A small class-conditioned image diffusion model, trained from scratch.
Model: 48-pixel images, arch dit, norm rmsnorm, activation gelu, moe soft, num experts 16, patch size [6, 6].
Data: trained on coloured fractals of 300 iterated function systems on busy backdrops, 48750 training examples, 70.4 epochs.
Rows from block 2 of a small class-conditioned image diffusion model, named by matrix and row number. Rows with one number within an expert belong to one neuron, the router's apart. Each number is 128 + 24 x the weight over its row's rms, rounded and kept within 0 to 255. All counts start at 0. Numbers have three digits each.
After each expert's rows are labels from the 100 images, of 14976 (inputs lightly noised), where the router gives the expert most weight on average: "colour at peak" is the nearest of a few named colours to the mean colour under the peak. Only what is clearly more common there than usual is listed. The data: coloured fractals of 300 iterated function systems on busy backdrops.
# router: slot weights (model.blocks.2.mlp.router.weight, 32x192, trained with AdamW), inputs 64-127
# up: expert up (model.blocks.2.mlp.up, 16x96x192), inputs 64-127
# down: expert down (model.blocks.2.mlp.down, 16x192x96, transposed), outputs 64-127

# expert 4
router.8:134107147111155085159103080141145119097115154139100160156141129159167102108153117135095141141140164144096155147159129100130147143114150098126151159113112092112098119161137135112101117103139113
router.9:156096100145157112148099101133164125122095106128130141108182160116094128142132100105100120159112162125139163143109134142156116127164115126151133167131122108105177112130104138114109120129167100
up.0:130129139106136099124113147103113124159124140130173104151143127117113109130116114109138090152086133095180115123130164102091146166122100160106086150106170158130123197150118133094110147175136153
down.0:122149121113126132144122125110140151133141118142157123126130135172096097113142127120141172150103135141135115111121131121105119151101092121143162152116127101148132150133106129112134145116115136
up.1:114109108143161117127166110153182122175124131084131125183095080156107154127132127136122135143149119149097145147189118154078143140081174128133086128122120097107082114103123156152136138177121136
down.1:136157124112129126138117154179126129148139115184073145155125165094134160135099112118114106148100144107145130091149136143130131115099096127144131106117123110136159146141130136156149121151098102
up.2:134131142107147090114110114109113087171131157118129149193081117111095137116109131129114133135115095101143140098123105138149105109046153153106116105150130095150126133151177137124163137143128161
down.2:136116091132149139113148134114103099167119111142118113193201117132117159164088116148164129147120148164128144114143114140098113097070154136135152164138171128130137118128186144144152155108149168
up.3:130099153114118103125162156176137154099145144142133127160159084154160113136112145136109089099130167137122091153155106100118159093137104085143129142140150143103121097103128115124101131095116148
down.3:147143146139153158101104155163142154099133097127154137149167141147166131180144126146157117125120087127135161122140098115132142108161085151128100124154096137117101129155142147130137127159149154
colour at peak: grey

# expert 15
router.30:118116093151148105146114157121136125116101109134088096120202103144155109134063128108107144094127171133131142181145116137134109129082146115145136151127121123088109123132130109127090138145170134
router.31:099138147105107120141154127135160112114143091146165119154098176104119136140181124141102107106106165143124133128117128115111106119132118118109140121132134118173139112130135114091097115086190124
up.4:151104139136124143141092102124137151121071102107155163114168164100156138117147103129119136141142097138120143111143131148190146118129124136111120142151136113109149088110187136115087101150135104
down.4:126157123132115102157145109156126142137123112130127168142128143126186154135113111144113133102157167126153126124142139150106133132136151144121073161147148112141174181159133110111092110091115154
up.5:144081183111109124105099128136127130158154155164145143120120112135113101160134126112124123119159140114140076123113152160086121161116232159092135122136100143104123136115106099120125113118115156
down.5:153180164151130135094128093116135136139181105132103169126126145127150124137141134146097135134137140152100153123107144132115134143129164128159126127115118108111137109152133126132129101162124133
up.6:104130150146099137147117114115143079170128141109132118124098152164118118114099148147134107162085190116175101124151133103085144092143092135157122115134111152111123153128133164135096098130109095
down.6:139135125127110146100113121101108131108143188146123183084135104165156137116101130099134134158119101143101153111154121077143156114121109114122111141115114097074108121136116172155143091138110114
up.7:107119144149145093105108135152123085119133066111136121128113089098143112118144159151109136128119145197114149121122132118138121119141155127097138099121130135117113132101142152195144119154153164
down.7:124107120122080154146153133102114109122148110132127108121116150156124104135101107130150116137153104035122112124118144126102154123158142141109127100131092106141096142137130138062086113103196157
colour at peak: brown

# expert 12
router.24:133152077133162092155144100124136118123094098123108100126197127151143111113096127141112137127160129127114156163136126120123132129077125115141107126130120115104117107116152145132115125148161118
router.25:115134108121162096133094115137151132140121144168100140126137131172176130109128160128111122182137151139118129163120154119095152097185117125090124135110129131145143083130141149144112086125130114
up.0:105132130128105156130129097117133126124142082091114115176214130126116120158126132078124128101128140111135139129093120118105118158154144152145122158159111119104111138179103129130136138111099104
down.0:149118116163107111131154120157179143131152144129118124169149109135167117110141115153139154125162112118120098120133122149113123137141161169128136138086105154108176132132079126137166123140117161
up.1:097127111136142112133115156101135127140127141147148145154135113125118135169170147110139158126148139160133134126126108151145135127129168141136160148143163147132170139175114112120106114134120110
down.1:091112110136159166119097162116112087072126137125127142148112125133126104153113139104160137165114107107078137138169119118139120137118148162126133098077090092127091159095131091137098102135154116
up.2:133154144143054120152126163141126125105163136118096109177104133126145115111116106127149144145195100165145156114139151154143122107108140129126169124132153111149108161159126131144136154137136149
down.2:136124125148096109146142147154141109107132155114126124190145111131129119112123144141163153129148137120124105139108145111142111111132126138133121087109119145161093101097131167134166148115148161
up.3:090146100115145113116137139116112093140113151180155109130126161136109103103126165178122120153129153113150119124103145094101139108155117130086077135121109100126102097143124178127118128104125165
down.3:054138130133167139140085115139112093126128130084186091140160124132096126107125079093129118134103110117123152145143108137104127098153087124163166119156155120142133105136167180108087132153135133
colour at peak: brown

# expert 9
router.18:147067146111155108093120161133114099148085120111112075137136101148079107150135098124125117131110120097123152104109144137128115133114154137171122139099077133147090151102087131131139124145152113
router.19:139135106145163085115093146118146103116118158109112126108151124104132115136133111127114152124123126049113166131161125114127132136092138128148132126140068119116131154112133162168104115128162113
up.0:102166160106117115150126113153102206100137143125141119153114123133106089176119115104111103138114139135130158074143135103065122174135150168161099097127146166116161139147112093130113155155138131
down.0:110128143143109122101115082130141181101160098145146127131137139144137123120125103155137142120117118102121118148153164142115094120135127117119144149126096112097098100147135058103125158115123098
up.1:093097141150143154137105108115110124143121120135141085094123140130158105144120104148102112130093142130142138110131107143083127094135089140148105110139145132113099128124153135132103175105163091
down.1:112125113128155134129129104124116136110070127148153174062124126151133133115126150072128157123136158117121138130151157140127154120150111131158115151127132138139163106119156110123112182168136097
up.2:165149147116117115130163086100118114138154105116155127080142126155168076149125109104133131129180112127143118134149132139142095151155153105148132119100079088098135096137134125145151149093179153
down.2:163111126146092102131161132087108130165145199128129100102148112118130101114098144158145140123124131183135141140123135109113104104147145161124172152144230165148133147119102130130122147156097118
up.3:154105123101150090110112149142137139172120119156134108158129095147157101154105133129089147164113173139155132091116135115126162061122163110135112146124119133135121148137132152156093132156126102
down.3:150131114133135105134147129109138167155172142105130089136111150097159122119132152131135105101151128152100128154124122131149160101149110170117143108119148140124119089099144124076119139122109111
colour at peak: pink

# expert 0
router.0:119138137153113126167124143117126113096159088140152151141091146100142138145146129132123117131119133082142143115148120110128122143137101090127205114114136080126180124120146103059091138095144132
router.1:108166133097134109121128131126088107134099134117130120115145132101158099100088138122097116120143107139122144119125130133147141125120119119139126126145161106141115125158153127142126121141105067
up.4:108123119106139090118095085142145124113155134111137124114118165131134137134096142142109119089125116122114144151128138183077117142152167154121100141155110099131109156097127088089097166102124118
down.4:130124153137117121129121165153130117113132113132133119130152103129153126109149132141139120133128143212129161134132115112159106135103114153146136103140121138158128109121120097255130150109112116
up.5:140143119106135107135135121174135113134107134124091108189104101127077111166157146116094142130105156104132115144164092133114127139132131119175145143111112125103132137117119146111186127112112134
down.5:137140096148142120083099090172138131129126095116110134166165153093127140153159113155195147140098135154126126090156071113132123124110126122103099120111097145102115097109168131156181121116142156
up.6:114125111127137100129104154102134130115165121116150100090130186123159146144132136108110147108136144147105128133128127163113111096131162143133116152125146124104110134142132131138105170130130129
down.6:116092085135133146162169135111095142142177107120129157097126090098142151095140123152131108109159133109133136127122140141151124124163115129090159121105088118161061125098069166113111120085112113
up.7:117134136101146136167109161123134137121138137183160123136102168120123154170164149136124140116173142099108118109125128140089136103106155096124090100150119129106148133118118091137101170151106156
down.7:118118103148149131102156171141155154104124098098146084142172133136129129137100101108183130134166105110135124112141091135125165078079140165118173153108112125133129171139158106092116112126160123
colour at peak: black

# expert 10
router.20:149123126113068069150117148138136123131133124117087101118146104128120099148137093130130149109228115129148134143136148138113088135101194134157148106115119132108131145115113144131111134144130140
router.21:150089116094139110160146134104129101152162160125129142132087146132087105139172102109101153095139147121141121101149100147129125120136144116098127120148128128109099135136157118127141090105144107
up.0:148141141118150113126139108151107164134122133145138123147147124084134145114134156182143114131126111102158153157105149147164124157141115135117147119155138106093123153113135103119125163091128105
down.0:139110121122147134112154110112144130140191116117114111114161136117142141122074108124132172100120144108101135113110140106136157113136118144131143144107116134118146146131141110113141113137134111
up.1:135100149133122132157090117135155101095146105139137171127095159132190132097146104117116112148141073113107131128131147134083092126127192103094140137109106095140146116136115143146116134094112147
down.1:146160119111109154106124126104109171140160104103093099139134142094109159173163089148144090110189139147099152097112101108121108148142169107110125134150137116103148122126139151131155149154117114
up.2:131114115119115140142086132113111148103154151096145134100122125144181124120107108072144142122123152141138119163122160104174125113128136153147106156105151098151101161111130133123142140112146132
down.2:136165124118109137134148132088131152160157120148140125099086112110127185107137130152129115134156112126152152109117153110133149096112114088172150097140140125104171104146107143144126134119116139
up.3:164147105105119121127122104163124152137143121116122109136093124117095135150110151138084106143197122134123128164077116121096138110130130153159108106129121145135079130164099101126102150154140142
down.3:124136078152088106152193090140141159114168131107128084122154136082142127160164096114152165166167154163152095095093134150140142097138115175110139105113115137129163154094121122100157151111151111
colour at peak: pink

# expert 11
router.22:138139108109113135139139130161123135152108106147100109125125149136120146164153161115111108128130128120103157190118148150122090109079161149155100130122113084113119136128130089135153188111105173
router.23:116128148111146103127086121087113188148142148137153120116076121136126125155190124135159118124161155122132109131127182120141160132146126168119089076124103168123105127149118107120168142099123142
up.4:170148165137083133157155189134133104126142107122129098161109109116138090107066141144128118159063123142126104106151086113107090115133120144140150142144109130128138143107132119126105126131125142
down.4:137118167111102115104096137112138111122113148162149124136174129112129144134161133113115128115110159156147152140119124129124116107138129104172113137126151152114098135140157123153084109132113117
up.5:157153119143108141112157116124136115114138153147126154112152079146183155129112097121097161128123136142119125099122120135116108160166128104101160180090152132130114155115121155133155138132121124
down.5:172143117134149115146138095101166157150097155092131147125106149092108122119132119138180095085126128103118097135139107126176117119126134168161141123124121144141129143089091107132084140083132110
up.6:163148099097138112114183119116133099166117103131122093166136172156120118145176093095109098155095151113098143116121122140099102123104108158113122105148100133141107130100132110114159103143160139
down.6:149113130104110149096090090128105124174115138152110083159106116125123116162082135152125132133133098169157142111124111125136126097051117121137146160071152124163153123146096114115145114141116149
up.7:121075156179096101126112189093137132158126140138151091148095108098130130135146126139136077127104146102109103104137117097121122095154184149140162158117142162105130097092109129133140130116155117
down.7:160161167123145108076135139105104131137144172142100164178127152136139132122141126095140172118145130166122149091158140169107150119121164111139131148098117113099127145125166122115135153161116142
colour at peak: pink

# expert 14
router.28:114125137126137130169103128133127126109154111125113176094148160120144133122146130152096113144137169156091146151140133143119129122140112117099172161151164131121112129087152093139139108085146107
router.29:089119146126112152126155163169139128124133078128076117097129101177145113108105147121102152119112103163109144178133126134129111102079086107155154136116135141119158123111080130140101133169107150
up.4:148160154138129141126116077115116144144131104126101119165167117099143111152141131136131123120164143205149176167131101126129130170128117139138146106134189144108095117128113135136150151096126148
down.4:103099134137101111125113090121152139134117163120093133151134119151120096139118144090115151140165121064100101124098134112131137138125127136120121152092068117139114127094119158108164135144138157
up.5:154068105096107151110137123123118134125199146118151092157091143168120122103104171098120144129108148146107097127162112069124104130155117133148125157081114138112116144128091144114131128113094151
down.5:118166115146096110119115100137135139137152139149179117153108143129114156121170099143144116170099116122139141114149101177124127133146131081144116112171143108075151143115131175125141105120131152
up.6:072148197168122157132131086096077133152132085110137142140115100148158152138146119121103147145105130140139146123109092147143125109111091135091146132106099142085149097113144144116105108135131141
down.6:099087154122133099116125079100177138097133186113099158164137126166124125127112133121168129105140128140130100129113107073143128119124112107188131138108145151114134146114189130121156106157124110
up.7:141129099119138117136142134106133104102160183156152094159087137119133131151110149141133152129119143094118057151172111134095127163145113146147106136117111100124146169143127148125151156114090157
down.7:125097112132137185112087136142085089136143127143144113164171116139105150141149121129107097139168124142153134087141131130132113150173137104086164158154125154149102125085149159125145137118118113
colour at peak: pink